config = dict(
    arch='unet',
    model='class-conditioned image diffusion model',
    dataset='pixel-art sprites of 400 made-up characters on tiled backdrops',
    train_examples=395000,
    image_size=32,
    horizontal_flip=False,
    conditioning='class',
    objective='edm',
    cond_dim=256,
    targets=['colour'],
    num_classes=12,
    cond_dropout=0.2,
    norm='groupnorm',
    activation='silu',
    weight_standardization=False,
    padding_mode='reflect',
    widths=[64, 64, 128, 256],
    blocks_per_level=2,
    scale_shift_norm=True,
    dropout=0.05,
    attention=True,
    upsampling='nearest_conv',
    init='kaiming_normal',
    residual_init='zero_last',
    optimizer='adam_atan2',
    lr=0.0017,
    beta1=0.9,
    beta2=0.999,
    cautious_weight_decay=True,
    steps=6000,
    batch_size=192,
    epochs=2.9,
    lr_schedule='cosine',
    final_lr_fraction=0.1,
    warmup_steps=300,
    weight_decay=0.0,
)
Rows from block 10, named by matrix and row number. Each number is 128 + 24 x the weight over its row's rms, rounded and kept within 0 to 255. All counts start at 0. Numbers have three digits each. After the name is the row's rms in percent of the matrix's.
# convs0: first 3x3 conv (model.decb.0.0.convs.0.weight, 128x256x3x3), inputs 150-159, a 3x3 kernel for each
convs0.0 090:108125118111132131141137131088099077084092092088068091111111105118127115104093098149113110142121105097096095092102101132120116128137113119143148137156151153142176111102086078106098068088111084083081111103100095085088152165158152178191183191216143138110152154130129146122
convs0.1 084:124108093151138126099090072103112118088112111106119122137107116154153167127131123085091130100145153120146123089114105144131143137128096131117131143154108083100080122095140122111106134103110091125133142098147123142116146111076111146128087124153100108080123100093120144085
convs0.2 144:127140139121123123130153114110114085102093123106117068144153153129130133139143123108157109089116128108150139139165132149125137128126121155123144168099124183155147123142140152140116149122129136107095132135113104124097140141152146135131131145153139150146177166151151138158
convs0.3 095:138119111127138118113126065116101106153153120122131107138135145135143154120119116099089126122143127162140122099106081124156095104135088114114082170163132139135116119127143104088119142114146142121149129113136125115133143126118127135125149170178096104108082077098100089129
convs0.4 080:154152162113151128122171160119141140119160164121149159162166162127167196164184162104111070133110080119098083092114143143125143123126139115134115101120121136114143171112084149141123148113103128121146115152142148141132126166177116189184172195206113149126137140155121120128
convs0.5 059:123119110133109126138127077114150148126087127119096153178149156149107104131163135141122161116127145160127108105134110122128089130104118148097094136151146181100108078134113105107098114148114157136159148124145132132138144127093183166142180164153094129137054114119125154158
convs0.6 077:175153146148161134141147133153146109150140142117151150168133156182174189134156138147128115159135116116117122121136140152140143123110122135154157107151153162135144139134127115130129124144131147139149166136163153128146135151180151145124174168136149162175145128131167184157
convs0.7 108:176150138077093059175161168146116136117128142135110146184149181131113101121143125115149123104129112081125081111125117112138104132116125109085070145140103117088078100122109114102097121126117101156139129139159141156118126107102162151125120142136100113095122105117100071078
convs0.8 111:181177129186170169186184155101100125094111096121107087108127123106129102117113113113116110098132120123105117134146129144113126122128129183188183178172180213194210134122130130117106117121131155115165120086119136115152133156123137130124136142134082060085105076100071108087
convs0.9 104:144149124148143158135132145148128119136152116130114128157130146137141154155142127104114106129125126147128137151142154189180191139163176156135135147135137145109141135137150128133130141150160152127123127113120149125140141161152143143127153145145134133151148149160143114149
convs0.10 066:121130103148114108108083113075090100068112029072065066151120139110112112135140122090113149098121148091110133104143133148125137111095096099133073112111108105138156107121121120079124070110108123141120119124115160133143116124078134113095122106136139115166146135147119130158
convs0.11 087:109135149111156151125172150126152120140141114124133115170149167149155150148145150106113133118136125143127144133123152152170156151152144156138128147144159165138171133123136121111138126126132100135106153100126090137107168129127136111115143107135133165140134151103120110110
convs0.12 120:132111093119170115136110088128095147113108110129104167108116120105123148131129132107106137131157137130127160139111112150147134137103078064087083135166128136096110109122140109108132121154151148133105136087105113070123122097100131149171119106105137118088134128144131102098
convs0.13 098:144144132166158167138160173121105119120110109107115090150141142136134135121148136146131146153140168155163151163158172155155174146160156139126147145141152133114137113137156135128136103122116128108139128112141153138147162155135150130156132152164171154166164150170190156171
convs0.14 093:131144149118145124155163166119102092091115133092106086145161159140133117136143150124105099147115104099132078131140143121130118138134127127125119159121154167148158119121097154097100132126111123125091150131134142116105112080094154170154118134135096093093130146128107109131
convs0.15 099:123112124086115085120127108140157110132133120126131116154124094141135109119094118114126115109138123110135136154135151145137129140134131124113107090066102102083110139118144157139143154123138112103090114110093132104108112117127104116098102088107098069067091088062087080051
convs0.16 093:110145170107100133118123167154121095112138102156152107137133186160170165145142115135167151132114101146164123141145153126145122113135139093074126183101100180137155067109111122108138096117104148095102131163144074089068073100129135115118129162162147170144144145157117099137
convs0.17 110:167119139089110133140135139136148109150137120162167151158154133134128139143151128113113087105142097106127089116126130114123121136144131117158172097134164123176193155143127128140149133118111128123074179155120111131113124162184128143153162208221091102064098096070063049047
convs0.18 073:100093102109097079109120066114137163147144126119126161133133126127153118137127127093116137156112148099140128116116112137138131109132135135126128128114128134101127110120141151151138124139164129145136094114152094117113127060045095077063078041038176158166128116102151133141
convs0.19 091:122159136161161187135172160115129112117107125110121120166160153176169145163154166137123114137128138151133129144166179140171163159196148139157158129137145155146168132112134119112135106116140109126125128118129117147141156148147139121146155168143136106132129097110133121139
convs0.20 081:132158119146157138149128122145132129140126128111133109134154155163140145135161145127159138148125149119136162146126132159145117150150106132082111087118121126090094116180165156168157138150157124179156166178158119159180156126127100099099143107112107142137145105150093098094
convs0.21 117:119117115162115143133129125102073114113126155114129138120105139153147140142123148142128084091122091090154081127157128147155134147123124145118117170133088153155097130117112135121102150109115109124121092110095106139118140155146116105126107125127107129120102136088117138085
convs0.22 113:154145158174142151173169138127129117119121144106140125149127130162144146133146123100110139121141166137109151182163153186142160176156166142166157146168163168190162102141145103153178117162164135155137109152148138138148137134134158156173164148149172158152162176150158157164
convs0.23 071:110114111131106117120092111184160156152215171193169184125124187132107125117111132160160145140159154147163177127098109142126141117135130113137147118121134092141089157142134137112139139103123100094134127114118122125135131111083145115108121108091141112114142132153143147136
convs0.24 081:129138152119117154117120198151154127130152127148106101150152158142142157140142136126127111130115113125106082140130148141144149127114155141154145147150143141155135180139122179144132165133141171170173165120114195127093115157161096146129130162178125126115110108113125105114
convs0.25 093:118121128092075087127112131127096062137114068127092072131140142117113132109140125121108112115130121117128123117139109119143120109126122096081120093104118103093088100093130121092142104101128102116138138156139142120131125096121092126098122127105100112119092131149093088070
convs0.26 119:103107112087060070081095090163139133147131118154130124088056090091088076085061059134174157129153163140152148120131143113135135106127148137097139124127139154138169104140162126179196130192177133133075141158135137117083088077055145085080088079077076104091120138126085101104
convs0.27 115:128132159123129131063125162113082097117131107118108090099140145198131135034109144127102116127149083111140129150140131108104152118139145131099134126125114091117130118105117112123135134115121157135114131156130149105077134153161073107113104139168132132146133123126098128097
convs0.28 083:093122117101122090118098083056071051031017035073062086092083117123097125112080114141160137173166183155173146154126142132113131127133132108108101118126100136132121167162161178141199175195200142130144152155147131162151157090103110107101113127096104111079113128112114115078
convs0.29 102:057059063043052061042043057123109115162132103126122130143173173162161150150164164156154140168153147173154136127125109137120118118111111123116109142128135126107123094123130103132152118157123120139117118143143112143125067084061097090069050057073163148141153155147132162161
convs0.30 115:147130151084159125133121119128106157126101110131081117089124104131141138110134127145152137169172132127166154114144127130134121136141128125090142079124128131104116151173142151162130196196159086159088139164093089141047137137124162134165125107105073094028123103092066071046
convs0.31 078:122164124116158170134128126125146159144136118160124146117127120142150132142125144076145049139123132117133090157141162143180203159159185124160163111143126160144203147132130160125117106117123147129121147120141169140133149174134121118153135153129113149095192166144138154138
convs0.32 088:122097107101101107133123129131130134127145111124104092110117116127115138125113120127136156149126151142168116110103099128101102099069092105149112120115141108124149138128149137157160133137158123116128148139158137145158147131116108144125113118121140151125137145135131148128
convs0.33 092:117115139128107119121110151146159144140133139140124120158146151159159146128157140150111108135128125119102111086104103120105073102089075091127131120127134119124133118125123122135159135136124134146148147158144145147146146137131150118118126115110142103112120124092084097127
convs0.34 095:115153152104116118145170136121114148132116157122138179165157124128130162096133137149134171129121121105089117117142143106095116104135114110166121076134113097141081131089118144122149114090074131097130144126153103060118155141159162161168171169170099132110112108099106130093
convs0.35 061:151147110141138125156108150164124171108108137112140183127147121132156124086106100152179194126142181181132166114130139110113133184123128115126111069128114138088121160125074150135107149133148140141148112127145103122142143146112153143123128168148153142095111116077157141118
convs0.36 091:137137164099099093123157156129108096103124125136143123181158141114120142144112142132099155116120139131128154129111140108094093112082089139111141128111110185098173105107120125102131113139129026090103164127130067124124141089128058057090107087152103117080138158145112115124
convs0.37 086:128119140110113126117118107146164125142135121142132144142183134133116142142142152127126114129125120132146109096096092087078095097101076130115142104121143133134128114139111126117114112124100131151114129130143151152144148135142132116123108099124138136112118136120131114117
convs0.38 087:102096119123072124102096115115131106122114105102095090152140162131151171138167158111109085105124108096126098107109124139144103153097109123135166132135127130129135160177168168168178179220221143152138148185154153170139114122099160117132099056087081107076151132157114122135
convs0.39 061:160122156145150136171174132119124132104101099091132125100126156125119114147142130178113121165108138139108099101143119116120113133121090109120130142138107151165138157122127123122150160127124129155103119108126123119093118116124171106146104123138122118112108158143121110114
convs0.40 094:171184183162168164217159160133164161112136171113149135128130130145128100147131116113103092107100130087105106146129139128134140156143125115118120121118115134099121076103111093093070092120089098153084113134096121117097117122106122144116107159114096141125118143118108086113
convs0.41 079:088156109150122128122180110152103134188160207146134147119117162135087118126126137166116120128164101113137123073131115106105139098103099107168132175150118094114103114068132139101078132088110136114141132114113151113129148090099137108074128169162142118147124120091138106109
convs0.42 080:117091128077065135096089118181183146170151178173190173132133154163139117136148132114110116084115121106099077128105141115126074140119132149106102139145162129143137090068049125069050064020052116076114121131133114115113122115129130131121164137189126149153120133109125122124
convs0.43 099:133114121104112128138125130159163146176159138149137151164125133118128132137112134141123153109138135121128142072080121102080110106089101126128112121106138149130133110132119128135131117117107114141148161126147148140142118128115107116106134123133132121128140129139155127155
convs0.44 075:128120136120141135134147194084048107111050106078062116095129143141141127139147117128147146096143159143142165157092141137117146146087111126114125116088104110130099121134122122121150145145131114139132150129159087128122111113122098109091125126130143092098083120102095090124
convs0.45 128:122137213125097147115133205110131072163152136181116070130146166163119125114140151167139129125133133111174163107130133120139155090131114148105139172117120157100153136148130120133123153149126159146139130149123130141126114097132133155111149160132116122124077118069089107102
convs0.46 098:142151111130150135112137109125097130147131129150119107120154142147140170172144146131111115093128094088120108132150146128127092145115137099145119136141166112177134115121112102083099103099124177110170132115108175123171136179193163224191142202192121114172087132099137104137
convs0.47 104:159157147157139150124144169137146119153143135148123106137149138092093103141141141127159145136172124129166135086113104125138132108115120195145141149139135137118137088105095071097071105106093161170148118156123131175130131170160121156138120151176144143119155161119137159101
convs0.48 076:094094098087063131110124136109098103124105079092128110170111142154147133112121120143122130089137142120119153101145090109084103108152126161140136126155100124133141156157154142168162145163166129131121148167162102118100154145119192183159168132115105118122171143140123133105
convs0.49 092:130129122103130126127117117154138151151137136144110121152148123135131176190168132127112105137122128133129138136119126128123096126099101134133154119139162135146137120133133130133136133148144142140150125153150176148151126150150125132124114111112114130114134149119124114133
convs0.50 078:140118143103153143145141134140115099098111102120108086088082089103099084094093089102154188148172150128137167119142155127142126134126143138106144121122118153120134099133124127125110141116104097121100110120122071116111179181126149143165159136134121165130149129134131118118
convs0.51 070:138126135169137169138137137125137135120151124115137138148158151125125109142145116116129138127135158108153129116098128112085126136148131118109092121098153148150107123131153114115083121130118169167151122164105134137111122155147164141155134144121128118112113119108069071080
convs0.52 096:148139113149145143107118125156127188156127154148106175126104125129132159110114142108125121128139142124156153107130112105129098097109078125147096134102101107105066087134118132141124098149131095102124159125168150104188158128171149142146153136146090134130113123104146150108
convs0.53 058:145143124172127106130103098098132103145105139098143124136105142147138147142131183161106128131136129100140169123096128115089133099103107160106154136151108147108187116104160094139151105132107139143133115145124167128149135108137119161134148144146131122154152093104153138097
convs0.54 060:158097132109109130087089141117126161126113161107139135144111131135130109166146135144182208122203136126167146125157133181144122144138165154159126133132146166150142179135146151159127125133125153115118132131128096096074145138126190135136166106138123145119171127125125119128
convs0.55 099:148112114140123087118106113134126140134153150154140120134126119132136132143115120133120139134140157129151136108099092102086116098081081113137106127102139114133102135134141130133139154135148165141148149155163150149144157130109150127131125134119120113137123121107138107124
convs0.56 098:144149154171173182180178183138119138109124117122097138159164172140162163128147153145125166176120146157163140139149120131145132133150132145147158146168153156156165142135163128134118153138136137165150143126129116143159150118127145148152135143148124116116142128132108120102
convs0.57 083:154154123153151161135168163122118142127124152104095134139138087125132122124125124117113116139120165100096134163142140137147130122135137132122137151126133117120123074120113084110082098091118110120122126132125085123111103084093132126126084117105108111135118134111136093100
convs0.58 114:107164120081116115092150109141093146155120147115098141098128124146129123107122101121109126124125157107096128121139131124094128130147116133133140092113113115087102121119094117105115079113096109126112132174160094114113102130124143136144125119071128136149130144116116119110
convs0.59 064:136145124115144118127149123142140146123105134107139127159118137126172167129151161133114116127145124111127137086118098107059103132093074141130147146139127131144121157156129124125106135130158157120148135173134158119139146136171134127126123112135111135116129120120140111128
convs0.60 108:140116135143137129136106099165149192165151175153164179139180161151165165135161143120113082106100124112132108123120118108132097132103128119130106157096125090117086112134124108137143118142140143148154122155159151146162158162129154155119139145150092105106119102093119082077
convs0.61 104:149146133147119135124126107129096112095135107133123075135160125124111142123110120127157094144158136158149125113100110134094106123115135157141097135142122255137151114139118144151116139126134065162177159182144086162186164144172145166125161163176118146133102087084113130144
convs0.62 138:114092119123163147108102158114135143155143142171152143129108076098113062109110103124125117099117083105147116103124138113131122109117095141129129128153142114122163135145140108116115128117114131154129088150094108141127090116113136135142066073093139125141138143112120117076
convs0.63 126:116150121114097090141163157130119145152143168146121131129121126136142113111101166172103173116090137159135155119137122106071081124157155152096135121177132140082120131114121129137140126120130135119112160162170120121134164185167146134130113128107134145157177141154128137115
convs0.64 083:167122165102107158144133159093093107128091082114110086129126114123140132154152142163110162136116151144131183135130110124072120078089098160082137092135122189067167144113148089145138138129141112137077120127129123160129201119199094080120155080148113118072069094058081093047
convs0.65 118:102084155087122111077183127112123137128100094168110152125129160167146152135161204127128122112135111137118159104131123114133134093122116062133124138109120227082197138137122108113112098133093146101166178146142077122120153087123122135108162117151139151125107137110113159101
convs0.66 144:129128117148153161136154120157158161133150153133159169116138097119096106125122093104099103124135129120102116128135123141141127128135111131106117137147127153110144118105111104073082133111109135122124117122114151129111100103069147131130124121112103079102096085115110091089
convs0.67 103:200125157166136129179132172165185187161169182190180207137129105130134122096114101143125155126129119145117109113094117101064107098099100131122109130122111114126123091078086099088091081076093124133117118156142125145096120149154111133135120140149103089091098126101120080093
convs0.68 082:129134131128178175168179178080124139096104119078095111126123099106118096149137127132111125107105130106112134159151154161152156139176146119106126145111128146132139124121158115118089122092108120125149115105120137139118135100096149118141125131094130160159172131149122138154
convs0.69 079:133139128124184133111143145120109113124105128120104092125116146138125136109132139139133126138127126137151128104110124127138132122134144112105132144129139133137110078079111074068101082089115151160139127129110112119135146150129168171140133148119152165131164177150153144141
convs0.70 078:090113083165121132140145123092087118115078155077099114134172123148173158155166128117132113134154126100135118105155109121097104130138146171068126106145110151103140122110171102113105123108100132074152113149111125126160114143086107133132119155111112106115110166150056112084
convs0.71 138:145101148103073095146097142119134127144123119156135124112157142180130169142149132125104148103097126097084119093114099105091102086108111162113164113125089175103147125107125115138113129128123150131147165194155161129158149125125134091123128112118093089092094131126085088079
convs0.72 108:135105120153096151168084127129148112128157173115144127129123082112116068100119090107118121105153131100145123120088100140121133138138124137099124114131140118112120144146139069080060129132105110139177130139114118155152145120098143119092130114085134169175104172162124118149
convs0.73 059:146146081092150136116169151110165091106113142116130130146132109155152133116124109137143130131132140140189129148117142097128124127144141134125118114118121129145140109149165164147154154137119124113142136122151097130113165135136176154133144130168173141141201154140154130147
convs0.74 092:127136080107133098101122104199171171190164157146148149138140168113120161134120157093127122107128110087138129112131123113135134101089106104112131124096138123103135082094092094107120089103089111146121126137180124145160121123082167114125152156148082118121085129098119145123
convs0.75 111:107109106080099088114102087127117148132142138123107151138115112132149123116136097137130153148123149136129132105118107130124131132140141146146135120132113108115108127149124107149097141146131115163119125121097131121153116134110104108093108090083144123154117117131120121106
convs0.76 080:107139132145179151123184149090079101084095081088071099150128139104103114190139132163119123126136137119160102140155100169166143127147092135079185136124113173097191126153119147130144160132112071146074123113089102119087155119102118063100142087083076122108130156133101128100
convs0.77 126:164134155095126167146134098161133105114102124104102125121150149129120125111144146108124099159163129107137099126110115085112129118116128174132138131146150148116095117144135164113117128140103128127125158148116123154120129138093092088184123120104131130105090112119140110082
convs0.78 092:102119101126130113146108108120129134115133122088114117094106073097099085121092080160150141119172149145174124136134148138151153166128147111104095089088095093103104131130106125104092126130099123104129112124130134117124137128111112098101118115105124151155143147128126141140
convs0.79 067:172125117165151148169156170086086123111115102084103085159118155134142130136118109103143088125142078107137112134116144084111147151120130126114121111129105113145125155113117117083117079086112151172135139144136163128141180174134196176149200159143115127125140140162145177138
convs0.80 123:106122129104112093135163150138114130134110122160084118132120139140146172119135160148132152133104089138105113122102111085109106123150132134100091149108127111086083127110114150147133093076084133115118135138140133111122159137154114121113127083118078086093089108113081122124
convs0.81 094:142152139121143132143160164108097140115118134078105125124108136106107061139118124099117107118084110098118113128104133135141151133134111145124139089141121141137123110124147103110121115087112141127168105086086084118111050087105093067115074102126073123136115152138114127134
convs0.82 100:131117149122125110123124116128104119126107160110095148143149152106102109134140141068105075146110100127141048122109125125124104149124113093140110150087103168124119115154059127138105112162110121143105131145145152136110117125110143109070161079077113122117105108138109112121
convs0.83 082:087134131107141140129161155130130120109115113105112152140153141124142128147153132080114099082121111092109083131117117138134155120154130143112134110128146146133122098096119085111090078090098092143103101116140076125059140103146165144148138122165112126108116169157103124133
convs0.84 098:166114108135109101158131116181189201171198208180188191145165140156135167180153162154145106143139122120136116095081097060053097077074096143140097142131109133100063118088108110115080112086096141124122147140126122124115130129117112131123144157140085054110105062083094051086
convs0.85 080:128108124142130142146133135142123095120107112086094114168120145145144129159144143105125121125144105108118123127135165122131130149113142114132103145142156115130146149173132176150108169125115127103161141150140137121132191131130196101137201163121161147141148144149146148139
convs0.86 069:131152144163163143155164182110117146100143140141093133129169139140137127123130146137122129123136140130120121106122118118112128162152117130100094162120108126135112119121089097137093133129150119146126150113150126147112191169120164146160159146142129103106140150119118100142
convs0.87 091:110107105124097099100099101134161125126144140165139135116157129145147146146143147131148102112083147131117131122114105144097119127122116132138126129143093156133160095085095087101083103091116164138164120115114171136119123125089123084116081101066085125120118139138096123105
convs0.88 075:084066076122080106121107095109091118101070094078087136139103099115129112091104116103131129117106128096126131135131126142111130153105138076142106095116125112127130119129160123106117127132103141130152107140154104115103169144128164091116108076072184147165130204150117122143
convs0.89 121:143131104117143120139156132104099060110148120138128127133137124104103086128106110136121148129092139130081151122143122136144150120124118104128132093127128082120111138113145109102106155109126130153133102117078117149116155135130134145112144142120109086122131121133091099119
convs0.90 138:114114115087070103113106103148126133166139118156135121132151156157168172158153146134148133121139129131125130083092088098081085103087086139140134098125120119127135112115124111129137112125109160127140152145136152134142135124133129126105136126139091083103054063086059062063
convs0.91 126:124115119152145149166126091104109071124119175089112112140130122092138101163145149096131122118113098091163130140123119134122136117117136138114117123138135136144105139154161079117095101134090121145166133161098081154147111139109149174149106116069126111140161148154108094099
convs0.92 109:138143131122128113116100099190158183124096130123105157123172133112163143132150148117142123149154136124150111161109121123105102130107133099113109134155122092145097121154126118120111136128120142137125160159198160123115150143100162157155116140094127130090213149188089094088
convs0.93 100:127142098123135099116137091150105151109102155141075142146142129169152117170155122108162110141136144149169186109140117123125144103147117132088116090121087163126135133145152138154115135149149075061114151136104093089121124124123118130164152177110125074085119100133127104104
convs0.94 128:135136144091096096103113144157131138149140120164137141164151146142158156153162139155125132136130119138124132103081104071080075079089109122114124096108113107120113099125116115112118102102106142124121160151150142139143124141119112111115097113122071074092057072076064064074
convs0.95 109:136121160118148145128143178120119125134087143116103097147114117122120098136110109175103201121110137182109209092137124111104163113099155169097173114147155167107165151112126126126129123116138089144115138137129101130145175092178123057120188091153119122126090174090140132149
convs0.96 101:115141139130144143143121124112165135167142154116176119167143164134122178120143150154105159070084114139131170106125124130116149115136125139133167166134142128133145070067095093069129145101146090135110145154148142155132166143184138107105150112144154137166131163126167133177
convs0.97 112:122145120148138136138093114104086062099113129120147143131109121118137111154125104136131123077127152132143121106131124179128124092124111125107144145123124102101130163123135083101112167128115150122141072131080130118115160123069171119088113119107113127109160141126077096095
convs0.98 085:130139132137124149153148173133075104105088118160123106133095140147122118127105111118154173120152185098140170146144145132160141160148159111127116111109131128141122127158152135138142137154156122096137129110144105116111142133151151132153140152145146117111117154132112147110
convs0.99 087:136118112127125143111125141150176170141149159136135171116150118138160137136167144101090130148094142096093095130142114156113129135101095171118200173173151196141216098139123113148115123118122053164058145178170110191145159145148153163138161160139108165108151183162142143164
convs0.100 098:138166112148155137146136148120132131131116167125187171138145140161137145110121132170154150153159170156174185160136151152138133169155171128164131157143150067198099143120168125104125159129193189099251084109104157116211112167138172186136136175163176133190127128123160128180
convs0.101 066:141115110113137117126133165124148185159158225143173186090126117158087110116107107121126090122091060120103121103134127137130099109153116131143153106121085131138142120093081095092068087087105110075111108068116079098080134113112139107088109130164127141154081146156112105173
convs0.102 094:131117124122131106119132130150127115144151125155144149155144142129141142142156144080116130097106124096128127133150134124101114133110114144148124129138134137156155139188157179162171159184165141132136158139143142149146122130114127117130156149145148173141152136148140113134
convs0.103 102:094124122119125121102100120133160182159150151152145149122095126127119110105118119116094127152098117130099085123112143136127115124123140186200176151182175164169177109080107148121097135101106138132120142136154154138143161189157183212154169190174115140143116138136142120147
convs0.104 086:119104138076116135103115157091075100101087097098094137162125141113134131163122137156126160102112134173130171130122128102109153121114153122124144092110152128117160115142115139139136136143109098122104154113148083136088114114157087070050108074128143124146115133142127122135
convs0.105 081:103105105129093103076158101167157137183171132202164159136122160134161164149180132113126103117125107074128094133128123139084123146123107093118098104107146083140141121146143114146165089163159100150136151166163134150165153134109146140110157123147155168142113164168148151168
convs0.106 088:134108098126161147099145111122176157152132129162124141158135142153101126140145137125135176090113114143121157072112079121154127111165122145133177076135081079056078142136166123106111127087181144072182115099071166116138113169139150135113122132119135118161118168123124119139
convs0.107 107:123108085139097125130072093121146127157120148137116099112099126088088112089088091106141138096134144106141136129139145156123142138127146117103126136145147130157151137129155122142156129158163142151178088133152131140168110084082118098102107071059135125140147132133133142160
convs0.108 136:130095129097129157122108151125107140090121118160131164147122109109128121160140120119117118163130106129114130097144107166125214052177064178089159143191061213096196165134156122129088159102148039136046155136123159108215222092102165024162197131108090169082169160143118126140
convs0.109 136:142142145132125130126166145129109140163141123145133127128130116115140121138112133186124141125141138127159120134092168048144121120098134144123127132113106188163187128109154133135152124155168167121201141109139075154105153152099115094131176086098132106144107115124102105104
convs0.110 074:083106107075096100105105122172163206171178182175242146170151153130168133129173150148125161158139142154135155113115137103121134120116137139084147123105097090091127090107095084118080099114078084102094111111104084115106134093143111082078144071108101122090104117095148121156
convs0.111 089:144142163130155150136155153169140136180182166175157180189175166145166137172168172131139125142139142118153157116140130149144127150136125134128136109121118122120153119139138128160154150165161107115113135118142106115151128134130142119116145160110087096105087102122106117094
convs0.112 095:107129134138139118136129132117108141120127192105112147103122101095097093063082064105157145161158129186172143126132128121124140164152130151127122165147158167159168105104115120139155131124129105128063081126095056118082095096110140110129149124166095114101144127121135147118
convs0.113 110:118113097113124138143118127115138082117113147118119050108127113116114133169145113143100131186121124139146137131134129095131144132136089171126156121132116205129163123138105144124138127118145134125130150148119136135150205138159108120149153127146108108130079102124114131126
convs0.114 089:180133147151155122176181179167133132163148150169141151130124111105127144125115118105141119165147127120147115110126157134119125116126118137138124119146123129135115137125136140140153162162159137108103132125122128149122123155149121135119145177158148117133118123104118128109
convs0.115 117:152155102126138072089153126103115167124105046163097095148155134193116129107142136095145169139111094129127115125138111096158137102147089163121138154124119131082168118141130118118109134115121109125090119138130160127092105139139107145124095132170134116120113138114130117137
convs0.116 146:169146124136133099120147074123090099109069093121097090149138150165139114129125113089123127064132152077136147114137113111123138124111102119127125127103086139130158104088117117112113133100097079118055138161099115138084130125114139139130120106102138125089132151109129106119
convs0.117 111:078091092085073102094091110124121146150109121141107133142157173125176139181174151129146139133157126115154146128130137122113123137140135120141126124137126102128126151167137132142161149155168160144116119147159143170152132110106120124123139145131127128144129145153146130123
convs0.118 136:125060165111149133123134152104127155089104067152133187136105185143135154119123184106127097124141085130128090139133114126151143107150108064151122214149133162170172123157067142123128139128094084117008108126164195108145183089112137126118169143106124161064150159153128157068
convs0.119 143:163094128130126135147102154121123068100145137086117110106123136148165131126128151093141144109125104114099129188131093145099106168101106169126156126122138155114115112152132100138133106147131104088152139092134145104177105159139097113110120137144154130158110105136166141169
convs0.120 159:135128143102131120144120132133100132111097124099101105145126120055144158214130079121120148122122093101126158117114118146136133119128089162121133106117112164100170118139130138126125108148127133123131132141131095118119084117163188121082097155183111125116153113107117119106
convs0.121 075:108131143136167124126136149132161158147157153168190166130116126127132136109123133143095142135144129146127133160126153144132133155134118145135148140133144168127181128159131131156105131107132067088062124098116118102088158152173152127134159084154129121139145153143105136112
convs0.122 097:157185164177168177164161175129125123115156139139135106114146131115124137116121132121114112112086068096053085138134136134150151143117114182141128164138130165145145125122111125116104134097095122107102142121079090093101111134159105135122142154153114116126121115141111122149
convs0.123 131:114118086156118100158093126171164172099149140130134163119148111137120135154129109108139053149107098117124061160134120130144092145155087134132133170129096111115097097134122152123127112135125151113099091109094193128134051112044132158167131176075143136126166116150129097089
convs0.124 097:134108108133116131136140124157153129151157128168145143151150131118135141118136145110144129108141130131137098132142118131135136139140138126139107124116126124162132153148152168172172158152163141122115145102128129122127176166139168160149158156157132144133128123131130128142
convs0.125 109:097150111077119143093096162096116118082087048120108096138122146128129115097124109131144120160126137115102115118115136101141125106109138098178182123151189101165180143150110138138127136132127115135113143138125114147124096128155120126165143144184136145083107128109147138126
convs0.126 087:160180165157139161156163175130100132139136122136123133127137152133113147123124140140134144160119150097148159143140117111119115107129135145121126124146125144126149177156183175182181157179197074129094148145146108151114150109130106086113175101119101152111130138120143133122
convs0.127 124:124152143144140174138164165157172165132173150152162165148152166144156171166174180122121126135111123120132153126114143138130129116131135119093124122107139102099121125105126125112107111121106141129116149143112118137116085082108130134111109102082108119129105115123109113118